A small image captioner, trained from scratch: encoder depths [2, 5, 5], trained on rendered scenes of toy objects such as cars, trees, mugs and chairs.
Rows from block 2 of the text decoder of a small image captioner, named by matrix and row number. Rows with one number belong to one neuron. Each number is 128 + 32 x the weight over its row's rms, rounded and kept within 0 to 255. All counts start at 0.
After each neuron's rows are labels from the 100 texts, of 14976, where the neuron reaches its highest value: "tokens" is the input token at the peak. Only what is clearly more common there than usual is listed. The data: rendered scenes of toy objects such as cars, trees, mugs and chairs. In brackets: how many of the 100.
# fc1: MLP up (decoder.blocks.2.mlp.fc1.weight, 1152x192), inputs 96-143
# fc2: MLP down (decoder.blocks.2.mlp.fc2.weight, 192x1152, transposed), outputs 96-143

fc1.741 [139 118 188 137 153 141 148 135 123 170 151 111 116 108 172 121 127 111 139 149 119 114 104 145 107  99 153 145 137 146  99 147  96 110 183 130 181 137 164 148 144 125  41 130 136 142 145 149]
fc2.741 [141  92 159  96 102 118 109 103 124 131 180 101 131  97 188 166  97  50 144  96 118 150  99 149  96 153 141 110  76 114 151 124 134 148 147 118 115 163 111 160 173 150  94 154 136 118 146 151]
tokens: "purple" (14); "blue" (11); "grey" (10); "orange" (10)

fc1.189 [101  77 146 151 148 159 138 136 140 127 186 122 125 160 141 122 142  98 118 162 143  54 134 112 142 143 109 151 118  88 147 132  69 135  83 137  90 148  64 187  59 117 114 108 120  97 120 120]
fc2.189 [102 115 121 137 150 106 201 171 113 169 140 112  73 142 125  26 129 142 102 124 140 126 125 194  71 137 124 120 126  90  95 109 110 102 151 111 174 110 170 147 190  55 167 118 147  74 139 131]
tokens: "<end>" (18); "tree" (7)

fc1.668 [139 137  59 104 114 143 131 128 115 115  91 203  97  91 155 147 120 151 135 176 130 142  69 142  71  92 153 110 122 124 114 139 136 138 104 141 141 123 132 130 117  84  76 113 140 181 204 180]
fc2.668 [123  94  92 101 167 110 107 157 176  86 107  62  98 133 107 171 170 195 131 123 137 135  98 137 121 128 171 127 155 120 156 190 124 112  99 136 139 129 122 131  91 108 132  96 135 126  98 126]
tokens: "dotted" (22); "striped" (19); "blotchy" (16); "matte" (16)

fc1.473 [ 78 167 109 122 157 144 152  97  76 152 160 128 114 121 127 110 133 106 141  83 129 146 104 121 137 143 130 145  80 217 112 113 145 139 114  49  81 135 154 184 145 101 133  93 150 184 131 108]
fc2.473 [123 165  71  97 110 110 132 126  32 110 156 145 106  97  71 116 165 140 152 115 139 138  87 111 133 125 160  77 118 131  94 121 102 162 142  72 107 116 158 188 139 122 152 127 133 160 105 126]
tokens: "<end>" (30); "robot" (27); "airplane" (22); "ladder" (7)

fc1.52 [174  83 154 125 109 102 205 107 118 145 114  98 154 149 165 151 164 137 211  95  95 118 129 109 159  67  94  92 134 163 109 130  95 113 134  93 167 123 171 141 136 112 192 119 154 210 126  93]
fc2.52 [ 89 149 142  75 128 136 109 200 137 130 127 194  95 170 161 114 113 123 116 114 116 126 124 117  89 117 125  94 177 167 156 166 103 130 106 141 145 135 196 161 112 167 117  66 159  71  51 184]
tokens: "blotchy" (40); "checkered" (26); "striped" (18); "dotted" (15)

fc1.494 [ 77  72 125 128 103  56 117 155 149 134 149 141 111 148 151 122 107 144  51 121 102 109  96 129 177 134  87 100 126 154 111 173 133 104  82 166  89 118 199 160 138 160 126 147 134 177 118 127]
fc2.494 [ 95 171  99  74 107 146  77 117 167 122 128 150 100  92  99  87 129 132 120 123 127 104 140 182 110 158 166  95 120 125 130 108  79 126 146 119 130 147 142  90 149 124 112 112 113 147  99 130]
tokens: "flower" (16)

fc1.696 [129 136 166 183 136 145 155 133 122 131 102 133  77  61 157 118 132 108 122 159  94  79 116 107 129 127 129 135 179 135 138 160 152 131 170  95 154 183 106 143 105 102 155 196  74 100 129 165]
fc2.696 [126 152 143 141 116 111 120 138 117  96 121 124 114 122 198 162 119 119 124 148  66  84 127 122 123 116 122 102 194 167  63  90 126 137 165  88 110 106  88 113 105 126 127 143 107 145 106 122]
tokens: "blue" (13); "yellow" (12); "red" (11); "green" (11)

fc1.200 [188 133 159  75 168 222 120 148 181 144 140 132 125  87 184 135 141  83 124 127 136  92 178 159 104  85  95 125 102 165 134 163  69 142  64 118  72  81  75 125 120  82  90 135 159 119 150 132]
fc2.200 [103 129 146 118 101 116 130 104 182 100 113 134 160 110 134  78 107 100 126 142 179  51 150 131  97 150 133 159 179 162 142 144  95 203 159  91 155 124 102 125 103 100 145 117  85 103 124 136]
tokens: "cream" (32); "robot" (13); "truck" (9)

fc1.169 [ 89  64 126  58  69 152  57  82 135 107 109 113 189 169 141 170 122 115  70 189 148 104 124 139  78  66 142 164 176 149 110 133 107 174 117 173 141  98 119 141 112 170 173 139 145  79 153  57]
fc2.169 [125 124 113 140 123 144 142 126  77  73 133 137 139 134 144 102 184 130 122 138 165 166  76 151 133 137 111 129 134 138 141 115 132 166 190 150 117 125 177 149  54 212 113 153 153 157 126 106]
tokens: "flower" (7)

fc1.250 [ 76 164 134 157  94 149  68 144 164 102 156 134 152 155 181 225  88  92 118 122 151 119 104  84  98 171  85 163 113 171 158 103 111 147 118  93  77 165 128 151 126  99 108 189 126 145 151 121]
fc2.250 [176  92 144 154 126 106 101 137 156 148 141 103 113 161 143 110 198 134 145 167 138 111 143 154 117 146  88 155  87 161 161 125 128 132 155 177 151 141 131  87 143 143 124 136 144 214 157 128]
tokens: "blotchy" (19); "striped" (18); "matte" (18); "glossy" (17)

fc1.264 [114 119 177 130 144 121  62 108  66  88 115 125 164 151 206 104 188 127 109 146 119 181 122  78  79 191  40 143 113 113 112 123 109 135 105  98 129 121 123  97 134  88 124 108 172 110  60 146]
fc2.264 [141 127  99 151 120  60  86 138 169 126 118 123 131  81  89 150  92 105 109 132 125 130 130  85 102 146 117 143 162 159 138 124 124 147 121 154 118 109 123  97  47 107 142 213 145 112 135 124]
tokens: "the" (98)

fc1.245 [141  83  96 159 123  86 104 101  71 107 129  93  97  73 146 102  97 149  94  65 155 164 161 119 133 139  99 140 188 140 113  77  98 117 126 170  72 186 124 166  82 111 150  86 150 187  61 143]
fc2.245 [154 155  89 136 121 165  95 152 114 178 146 115 111  86 131 198 106  81 143  96 111 160  45  93  98 140 152  72  97 132 121 174 114 113  82 165 119  97 128 151  97 161 121 119 135 122 118 101]
tokens: "to" (100)

fc1.114 [112 110  89 109 124 187 150 121  77 166  97 100 168 139 102 127  47 157  70 190 164 214  79 163  79  98 127 122 108 154 144 151 124 128 160 164 122 183 169 104 143 135 108 129 127 133 115 158]
fc2.114 [125 127 154 144  96 155 111 144  96 133 155 125 114 131 147 104 102 155 103 137 123 179 107 109 159 104 136  80 137 155 159  96 114 132 178 188 139 143 137 135 120 159  91 137 125 182 136 157]
tokens: "blue" (13); "teal" (12); "pink" (10); "yellow" (10)

fc1.119 [147 102 179 118 155 143 140  75 169 162 118 125 134 212 131 158 134 233 176 121 113 150 168 105 132 156 131 163 122 195 119 106 183  60 132 157 169 160  89 142 165 101 176 153 119 221 157  96]
fc2.119 [192 176 141 101 152 110 174 151 172 165 109 105 127 158 155  87 113 236 186 163 117 102 143 139 101 160 142 134 105 151 210  69  99 177 112 106 189 109 147 105 159 179 120 134 129 124  93 165]
tokens: "blotchy" (31); "checkered" (25); "dotted" (19); "striped" (18)

fc1.482 [147  67 145 159 135 186 151 132 147  87 168 141 109  23 134 137 129  91 103 114 165 130 154 137 137  95 141 145 162  97 141 146 193 162 119 100 148 136  94 156 103 113 186 169 133  85 140 113]
fc2.482 [102 111 139 115 122 134 124 178 149 161 146 131 107 186  92 133 111 122 148 146 136  60 156 134 137 110 136 116 114 134 124 105  78 169  57 133 121 110 135 118 115  87 186 101  92 107 154 132]
tokens: "hammer" (20); "cream" (18)

fc1.737 [193 111 102 127 132 165  93 156 114  93 137  98 134  69 107 191 152 135 141 149  70 117 161 112 117 132 140 160  84 149 129  84 125 166 175 150 110  81 130 121 103  59  73  90 106 161 169 157]
fc2.737 [138 133 137 131 141  71 116 107 144 153 144  91 115 111 131  69  99 106 157  92 180 101 133 166 111 152 163 141 140 152 130 162 149 164 178 102 100  73  62 131  77 172 182 118 144 154 162 157]
tokens: "flower" (33); "cream" (9); "robot" (9); "hammer" (7)

fc1.447 [118  77 119 111 166 148 182 177 118 130 120 136 153 138 139 179 124 157 153 122 164  86 145 156 196 136  86 171  96 119 157 124 122 167 132 114 175  66  80  85  91 129 113 116 167 113 133 115]
fc2.447 [136 101 111 100 177 129 184 147  84 112 108  77 102 131 151 100 123 129 114  95 141 109  95 141 135 104 109 125  86  97 153 113 125 161 109 151 131  86 132  67 119 105 154 116 103 164 110 128]
tokens: "purple" (17); "yellow" (15); "pink" (13); "white" (11)

fc1.363 [ 20 136 173 127 116 160 125 186 133 147 150 196 136 105 173 137 125 133 111 112  96 110  96 141 173 145 133 113 139  92 136  97  69  99 166 150 110 127  78  94  63 126 160 144  98 141 157 118]
fc2.363 [117 126 150 123 195 170 139 119 150 159 129  76 131 129 104 133 149  90 124 131 148 144 103 113 128 163 135 179  78 120 130 149 159 143 167 126 112 109 145 128 131 140 177 168 149 225 158 149]
tokens: "the" (100)

fc1.499 [169 111 176 164 110 141 154 107 125  88 133  77  95  91 165  97 162 117 154 145 116  97 119 146 153  91 156 158  95 121 100 124  97 119 137  89 108 120 161  89  92 170 104 127  77 112 103 151]
fc2.499 [152 119 161  93 148 126  73 142 159  92 127 131  72 181 177  87 125 160 132  74 171 102 115 222  70 179 122 126 150  96 101 184 157 110 142 117  64 136 136 106 133 174  98 109 139 139 109 136]
tokens: "boat" (12); "robot" (11); "cream" (9)

fc1.109 [151 100 125 101  90 133 200  91  44 105 108 117 134  72 144 174 120 124 150 171  78 159 129 162 158  93 155 153 127 111 118 114 161 146 129 120 143 167  83 134 148 134  95  92 183 152 143 129]
fc2.109 [139 102  97 131 115 172 121  92 146 166 114 107 123 119 110 118 148 169 102  85 173 125 147 138 137  79 137 137  57 123 160 165 104 144 116  88  93 114 105 109 102 129 151 128  96 125  96 133]
tokens: "hammer" (25); "<end>" (21); "flower" (15); "cream" (15)

fc1.59 [184 111 137 120  95 119 117 121 111 150 101 160 138 169 139 155 177 135 198 117  78 141 152 147 156 119 170 115 118 171 121 185 148 110 149 102 182 137 149 123 115 156 180 109 148 135 104 138]
fc2.59 [127 171 174  29 140  95 120 203 107 170 106 136 132 178 112  88  82 132 103 149 136 137 140 157  94 157 132 114 143  87 111 121  90 118 118 134 160 128 171 114  69 166 107 103 204 129 158 114]
tokens: "blotchy" (37); "striped" (22); "checkered" (22); "dotted" (18)

fc1.268 [137 115  91  55 150 141 150 165  97 145 158 124 175 123 114 116 159 146 103 142 175 144 185 112 103 143 139  61 199 144 136 130 127 145  70 121 138 134  87 169 186  96 125  51 167 176 209 174]
fc2.268 [172  86  85  76 189 154 141 129 154 104 148 186 143 154 144 121 126 128  89 129 135 148 156 121 118 148 138  71 121 113 136 135 150 123 134 121 150 103 117 156 196   0  60 143 167 161 146 163]
tokens: "black" (20); "purple" (16); "green" (13); "blue" (12)

fc1.280 [145 145  76  99 134 125 210 103 158  88   9 142 133  95 123 168 117  97 121 115  88 181 143 143 177  46 138 149 111 108 150  64 133 131 139 115 115 130 109 151  66  84 162 149  78  62 208 170]
fc2.280 [ 90 107 125 131 156 128 130 109 177 137 172 116 127 132 144  96 145 162 155 125 120 111 173 148  91 202 174 148 113 145 147 148 152 177 145  69 105 172  80 141 105  83 158 145 145 131  80 145]
tokens: "orange" (14); "blue" (13); "yellow" (12); "red" (11)

fc1.375 [108 125  64  89 121 117 113 101 120 130 118 126 151  73 147  91 108  90 137  66  61 167 147 127 106 209  71 143  76  97 144 120 194 110 181 139 139  89 135 120 119 121 111 169  93 106  87 119]
fc2.375 [138 121 134  77 146  69 161 164 100 151 145 145 122  73  83 105 209 143 106  94 153 108 134 151 128 170 199  93 121 137 123  91 129 142 152 130 155 156 126  89 109 146 180 177 139 139 204 159]
tokens: "black" (19); "blue" (15); "pink" (11); "yellow" (10)

fc1.107 [114 163 129 148 158 120  60 161  63  85 117 192 159 181 128  80 110 164  48  86  65 110 199 126 129 153 146 164 150 132 124 109 145 181  76 143 155 130 113 178  60 100 144  87 161 168  86  74]
fc2.107 [ 95 110 111  85 146 106 132 132 148 125 179 142  92 127 142 177 165 145 143 208 146 198 117 103 106  83 132 183  97 109 124 117 172 118 109 106 167 142 175 146 226 169 140 142  82 130  88 178]
tokens: "to" (69); "and" (13); "hammer" (9)

fc1.445 [178 181  91 136 141 192 123 130 137  99 166  55 146 137 197 122 145 122 144 144 158 122  82  89 115 117 125 162 117 109 155 127 161  88 126 158  82 101 112  78 174 141 117 147 129 111 107 135]
fc2.445 [142 116 105 161  65 155 127  83 142 170 138  80 121 220 137 141 133 152 109 188 132  68 145 174 131 182 109 100  97 165 135 152 121 140 166 143 120  88 142 154  96 126 169 145 135  98 108  86]
tokens: "orange" (26); "teal" (15); "green" (10); "blue" (10)

fc1.454 [ 98 176 162 155 148  87 203 118  88 183 163 124 163 120 137 186 126 129 102 150  99 121  75 112 145 139 129  76 152 166 113 194  97 167  82 146 104 129 106 153 155 120 101 142  91 125 156 114]
fc2.454 [127 123 158 118 161 109 152 120 160  78 214 164 132 141 103 117  93 133  77 106 144 113 107 139 108 147 150 103 103 134 157 121 122 133 114  88 105  73 113 108 106 107  81 141 122 107  98 114]
tokens: "<end>" (18); "orange" (12); "blue" (11); "purple" (10)

fc1.103 [171 159 126 158 161 161 166 122  76 104 138 127 161 109 127 104 199 188 112  80 124 163 140  88 130 128  21 108 124 162  92 163  97  94  81 102 155 133 106 119  59 113 106 125 101 192  73 111]
fc2.103 [ 98  81 102 156 119  67 139 149 141 163 114 145 149 123 180 154  55 112 112 122 115 166 136 101 162 161  98 155 101 101 185 138 132 130 143 118 108 118 141 153 144 134  84 151  99  98 153  69]
tokens: "flower" (17); "hammer" (16); "cream" (15); "to" (8)

fc1.649 [115 164 155 156  91 179 126 110 130 109 183 129 150 165 168 150 177 114 119  90 128 151 114 142 158 128 142 212  76 129 108 100 115 149 119  89 169 156 162 187 124 167  87 108 133  76 153  96]
fc2.649 [107 116 118 134 142 125 157 102 102 103  96 128 106  49 127 142 103 122 149 117 123 127 114 111 114 132 153  75 130 116 137 103 149 146 136 125 116 124 121 126 160 141  87 136 149 132 139 155]
tokens: "black" (14); "green" (13); "purple" (12); "yellow" (11)

fc1.695 [ 97  99 171 126 144 101  78 105 208 163 115 144 159 177 157  94 149 112 104 125 150 118  81  77 111 138 100 135 201 119 122 163 128  71  81 168 101 118 145 136  80 163 159 163 138 126 166 150]
fc2.695 [144 126 137  51 173 102 110 155 176  73 126 163 149 155 171  68 102  93 125 111 136 204 182 130 159 187 114 140 192 162 123 155 147 153 145 122 154 125 113  95  80 170 131  88 128 153 105 124]
tokens: "orange" (14); "black" (14); "grey" (10); "purple" (10)

fc1.512 [160 151  95 141 134  91 137 127  99 176 179 107 146 115 137  59 168 159 165 105  77 139 126  93  56 122 179 129 173 200 121 168 127 104 140 162  71 111 119 134 127 123 128  50 155 113 162 208]
fc2.512 [151 160 108  97 140 139  98  86 114 146 109  67 139 140 174 175 118 140  89 145 103 147 131 139 131 130 154 113 102 125 112 138 121 127 147 112 136 126 108 114 143 110  91  86 112  82 172 117]
tokens: "blue" (14); "green" (14); "orange" (12); "pink" (11)

fc1.105 [ 98  63  92 124 139 173 128 182 159 123 107 188 176 113 154 106 118 103 143 132 102 112 154 137 102 111 124 178 123 163 171 122  84 177 120  89  83 126  86 108  61 130  59  69  20 116 159 164]
fc2.105 [134 138 131  81  86 177 138 152 165 183 147  98  95  99 134 167 130 159 175  77 154  81 134 128 123 166 118 123  86  47 148 144 132 156 154 115 139 159 155  99 124 156 175 125 138  88  89 145]
tokens: "the" (34); "flower" (28)

fc1.123 [154 136  99 191 186 138 146 147 129 135 146 108 167  90 141 181  95 168 155 127  94  70  98 104 169 120 170 150 181 169 129  93 148  87 152 177 178  93 112 184 147 121  81 100 139 128 104 132]
fc2.123 [ 95 170 113  82  99 167   5 125 198 126 102 156 100  96 128 136 120  67  84 123 143 116 140 191 120 139 143 166  89 144  82 117  78 140 124 106 140 133 162 156 161 174 185 141 131 147 115 140]
tokens: "hammer" (42); "robot" (12)

fc1.615 [174 127 165 168  95 194 132 104  89  83 113 161 163  97 180 127 148 157  88 142 134  55 115 126 141 127  79 165 110 104 147 121 112 137  92 136 110 162  90 124  94 130 106 108 106 121 146 134]
fc2.615 [134 143 131  99 107 126 155 145 130 159 138 101 142 175  57  90 167 135 114 126  88 129 132 131 146 149 123 164 147 155  56 167  69 171 175 132 146  63 133 156 123 153 135 135 188 168 145 117]
tokens: "black" (24); "purple" (13); "green" (11); "grey" (10)

fc1.425 [ 90 188  96 171 113 201 215 140 115 119 161 133 162 124 202 148 109 109  39 135  88 116 119 132 108 154  87 119 136  88 121 103 157 200  74 112 106  78 139 135 190 131  87 140 174 114 112 172]
fc2.425 [153 150  97 164 116 135 108 106 122 122 125 106 117  73 152  98 151  91 163 139  89 130 134 101 122 137  66 136 102 143  96 137 158 129 139  56 128 136  93 126 104 116  89 173 127 111 128 133]
tokens: "hammer" (28); "truck" (7)

fc1.300 [ 84 166 101 130 168  91 180 138  82 130 143 134 105 144 148 133 149 116 109 118  96  88 143 106 136 156 163 124 148  65 139 163 125 178  86 123 120 141  81 118  98 139 146 137  65 138 168 135]
fc2.300 [112 117 123 121 143  94 136 118 140  87 109  87 131  97 167 131 163 184 121 123 121 123 143 143 104 160 185  69 125 161 138 160 134 195 100 146 155 160 146  95  64  81 147  84 184 169 166 146]
tokens: "orange" (25); "yellow" (25); "blue" (13); "green" (9)

fc1.296 [ 80 110 124 177 139 150 111 151 131  87 172 109 122 137 169 123  97 120 132 112 125 137 140 154  69 155 120 157 106 177 126  97  67 150 109 130 121  91  85 108 139  76 158  80 103 125 115 138]
fc2.296 [ 71 113 132 137 139 150 117 103  93 115 115 147  76 117 140 137 150 107 146  81 147 103  97 127 130 155 145 101 137 117 126 153 161  98 166 187 165 117 132 140  89 175 131 174 100 132 173 121]
tokens: "to" (100)

fc1.153 [143 137 151 142 141 169 105  80  97 115 142 113  59 127 165 134 123 147 140 158 108 157  59 125 171 122 147 138 140 149 180 120 129  87 134  95  69  39 130 147 154 143  89 109 107 115 158  68]
fc2.153 [183 128 125 135 128  88 156 115 151  76  99 157  87 131 155 168 111 133  99 145 120 166 103 124 135  58 136  96  89 143 151 122 121  99 140  65 127  79 143 155 175 126  81 144 115 130 136 128]
tokens: "<end>" (35); "dog" (10); "blue" (10); "red" (8)

fc1.4 [129 159 173 171 121 136 139 120 111 182 175 151 120 144 126 133 119 136 119 103  99 108 166 174 135  86 129 112 131 134  94 175 112 124 158  97 111 120 185 159  99 143  90 142  94 171 142  69]
fc2.4 [138 131 116 155 155 190 117 141 153 199 146  89 144  43  85 138 111 113  84  85  71 147 173 134 135 144 115 162 141  91 169  43 112 126 165  95 159 134 158 109 179 147  84 105  93 143 175 113]
tokens: "blue" (14); "green" (13); "purple" (13); "orange" (12)

fc1.47 [167  79  79  98 119 117 115 122 112  88  96 175 147  60 165 145  77 125 121 114 164 178  82 165 161 120 104 132 121 133 182 145 124 129  84 102 107 124 124  98 139 114 142 110 122 147 125 124]
fc2.47 [155  84 161 128 151 112 118 109 142 108 168 113 125 138 151 127 148 128 125 101 196 147 119 145 130 117 173  97 137 127 163 138 144 120 161 158 131  85 117 145 171 116 148 116 126 134 157  94]
tokens: "to" (77)

fc1.10 [139 132 135 152  88 143 106 138 111 104  78 148 126 171  75 147 220 110 173 144 125 106  88 169  94 134 115 115 107 184 145 119 121 125 110 144 161 144 131  89 131 157 133 163 133  87 117 107]
fc2.10 [150 103 159 101 165 172 140  65 117 112 116  91 101 139 113  97 144 100 133 164 140 152 133 115 104 205 144 151  89 101 185  88 153 209 119 134 159  83 109 110 117 149 108 120 135 110 106 230]
tokens: "black" (16); "blue" (15); "purple" (13); "red" (8)

fc1.325 [118 144 165 168 186 140 111 128 147  79 152 116 114 132 172  96 179 133 173  87 152  76 116 102  93 120 119 104 120 145 133 129 128 130 130 109 150 104 118 133 110 186 156 159 198 121 161 131]
fc2.325 [149  78 150 176 171 100 104 133  94  91 114 134 127 118 108 165 114 120 186 181 131 128 192 162  90 129 116 100 153 102 119 158 106  98 143 144  91 128 111 172 119 152 110 169 146  87  86  96]
tokens: "hammer" (22); "robot" (16); "cream" (12); "dog" (10)

fc1.348 [160 153 163 147 149 103 114  90 195  82 122 171 162 171  77  94 170 185 145  99  70 137 125 145 150 134 127 120 146 134 161 122 121  80 116  78 142 136 135 121  76 133 106  85 171 195 149 139]
fc2.348 [155 174 158 102 129 131 172 189 104 125 147 119  86 108 118  97 138 141 129 119 137 117  94 107 149 156 153 136 142 145 136 160  86 115  98 190  92 142 183  82 105 130 107 109 203  99 168 135]
tokens: "blotchy" (20); "dotted" (15); "checkered" (15); "striped" (12)

fc1.652 [ 86 148 132 180  90 121 101 113  99  90  81 123 150 172 127 143 165 155 152 139 113 114 142  68 134 193 101 118 112 175 122 100 172 111 141 134 130  94  99 173 107 127 134 130 124 210 159 144]
fc2.652 [146 142  96  98 152 117 152 144 171 155 151 146 121 102 100 135 157 114 131 122  69 124  84 154 148 195 186 144 106 166 164 131 121 163 140 110  76 135 164  96 136 147 150 100 138 148 186 110]
tokens: "blotchy" (37); "checkered" (25); "striped" (24); "dotted" (14)

fc1.89 [140 145 159 128 128 135 137 147 135  74 108 160 115 122 131 157 107 139 152 161 137  46 163 162 160 156 134 143  99 173  47  88 118 148 109  86 120 124 113 104 124  98 174 123 133 145 139 180]
fc2.89 [168 152 129  89 108 117 105 181 134 158 123 163 109 119 136 153  68 135 139 105 176 110 109 104 146 148 192 149 143  95 161 155 129  87 178 107 143 148 137 132 123 102 140  96 164  74 116 223]
tokens: "flower" (37); "house" (12); "robot" (10)

fc1.565 [163 148  82  80  93 194 142 172  98  87 126 162 170 113 156  97 139 121 141 150 143 101  91 132 107 161 165 222 139  76  54 110 156 139  73 135 144  80  66 121  94 165 114  88 171 132 109 123]
fc2.565 [144 136  97 106 118  86 123  98 158 110 120 117 148  80 148 106 171 121 133  54  95 132 139 157 120 140 162 119 155 162 164 155 155 192 101 129 111 110 121  91 193 147 171 152 127 147 182 107]
tokens: "cream" (25); "hammer" (24); "flower" (19); "candle" (7)

fc1.385 [148 157 125 149 135 179 103 128 126 106 134 105 117 108  91 175 198 132 114  98 132 126  79 160 147  97 138 144  80 111 188 102 100 159 156 164 118 160 134  97  93 128 163 139 155 102 158 104]
fc2.385 [170 136 134 122 168 143 130 162 127 162  89  72 101 121 134 181 179  87 113  97 149 138 115  69 158 101 150  73 126 118 185 127 132 118 106 136  90 113 106 158 126 150 133  58 109 143 194  75]
tokens: "orange" (16); "pink" (15); "brown" (15); "yellow" (10)

fc1.761 [124 137 117 123 115 106 152  70  99  79 131 196  77 121 153 164 176  97 114 168 141 124  59  46 133 116 103 130 169 115 137 142 164 158 151 182 131 163 123 152 113 140 110 151 122 109 157  51]
fc2.761 [147 115 111 123 126 111 141  89 120  97 120 173  87  95 115 182 163 136 118 133 143 109 127  97 138 110 144 149 189 111 134 118 138 140 116 128  99  99 123  99 114  77 105 147 133  99 132 120]
tokens: "black" (15); "green" (15); "brown" (12); "purple" (10)

fc1.167 [139  69 125 126 125 189  78 158 136 101 137 130  73 140 119 111 101  95 122 145 128 184 114 140 167 107  97 155 149  94 131  76 175 110 175 129  94 145 106 107 150  85 128 135 164 158 124  86]
fc2.167 [146 111  88 138 166 135  71 117 113 105 141 127  36 121 162 125  97 109 147  60 168 148 123 140 108 161  90 135 154 109 119 173 144 111 122 136 133  91 144 164 129  80 143 127 194 145 145 121]
tokens: "to" (100)

fc1.116 [158 111 106 140 130  99 136 127 120  67  50 123 164 167 167 116  96 163 138 143 156 135 139 136 104  75 148 140 133 135  92  63  70 134 116 147 160 162 114 168 133 184 163 178 114 113 102 109]
fc2.116 [109 151  99 142  92 126 148  98 101  97 125 121  93 133 149  87 139 100 100 140 148 138 137 122 141 120 164 116 144 195 128 108 160 101 139 152 109 113 141  85 127  70 119  96  91 105 105 168]
tokens: "blue" (15); "purple" (15); "yellow" (12); "pink" (11)

fc1.387 [106 146 157 121 120 178 128 104  79  92 129  79 202 171 137 157 161 115 112 186 147 137 123  93 140 132 135  80 135 141 127 202 145  97 115 167 127 151 115 132  78 176 154 166 132 138  59 132]
fc2.387 [144  84 118 123 141 141  82 144 113 159 148 137 106 145 134  62 201 122 109 141  92 137 113 162  93 106 121 185 105 143 146 106 142 121  78 115  90 135  89 101 147 138 197 149 140 127 189  99]
tokens: "hammer" (18); "candle" (14); "cream" (8); "table" (8)

fc1.396 [ 98 101 126 141 151 130 108 101 155 178 115 161 118 146 210 100 131 155 170 156 114  98 151 198 110 104 175 147 152  75 113 104  64 128 127 126 106 102 132  91 110 152 142 131 163 155 168 103]
fc2.396 [140 106 111 154 103 128  69 111 153 110 185 150 101 142 171  96  86 124 132 114 123 143 148 206 133 108 140 110 158 103 124 108 124 141 131 151 136 148 140 102 105 191  94 120 149 149 175 111]
tokens: "dotted" (62); "airplane" (7)

fc1.367 [112 139 107  99 127  79 179  93 185 116 131 131 197 118 173 103 162 142 176 121 124 104 111 125 132 224 109 164 178 154  63 121 149 104 138 155 113  97 118  93  85  99 136 166 197  91 115 108]
fc2.367 [180 174 161 123  68 122 167 108 130 148 148 112 171 115  75 100 124 128 159  93 222  88 137 129 115 176 138 147 130 101 149 191 142 182 129 128 116 177  86 145 166 134 205  87 134 142 206 142]
tokens: "<end>" (28); "robot" (14); "to" (13); "flower" (10)

fc1.527 [107 121 136 154 142 128  70 207  68 120  97 122 168 146  79 142 152 161 161 175 131 141  92 191 125 102 145 144  84 105 149 113  60 134 195 105  87 204 106 132 116 156 110 128 183 129  91  88]
fc2.527 [ 99 130 137 148 104 146  40 126  98 146 114 116 179  90  95 159 132 109 136 103  79 122 115 218 121 108 145 142  96  83 133 142  97 144 157 118 154 136 109 123 127 141 126 114 113 139  89 107]
tokens: "blue" (14); "orange" (12); "white" (11); "yellow" (10)

fc1.42 [ 71 129 131 171 122 159  94  94 119  77 116 118 197 148 170 156 171 113 101 146 151  95 122 120  89 130 107 153 143 183 107 138 133 176  53 140  76 178 106 117  97 124  62 171 133 158 183 113]
fc2.42 [154 133 145 141 141  47 120  83 131 119 145 118 101 105  96 123 144 106 158 121 146 131 153 157 140 173 127 135 103 170 193 113 134 140 163 114 105 136 153 137 179 140 149 155 116 201 169  60]
tokens: "blotchy" (36); "striped" (30); "checkered" (21); "dotted" (13)

fc1.279 [147  51 116 116  96 164  60 147  98 107 166 152 156 188 111 112 177 146 142 133 139 134 127 145  98 119  99 168  96 162 110  94  98 117 117 106 179 129 127 102  56 133 126 137  76 145 116  85]
fc2.279 [139 108  95  97 138 161 135 125 112  73 145 108 109 184  68  96 100 108 152 114 187 156  92 101  89 112 134 160 141 108 174 112 106 162 210  84 159 156 159  77 105 216 147 111 131 172 113 146]
tokens: "the" (100)

fc1.301 [124  96 115 152 142 140  93 145 109  67 124 182 118 168 135 161  82 133 135 100 193 166 161 127 151 116 101 184 128 172 150  92 224 130 154  94 124 118  95 104 130 118 178 113 115 161  93 107]
fc2.301 [104 133 102 160 155 145  37 140 114 134 117 102  80 128 153 157  80 137 144 118 125 162 132 126 155 116 142  58 135 122 157 170  89 106 113 193 130 131 185 197 141  91 142 110 109 142 155 144]
tokens: "to" (100)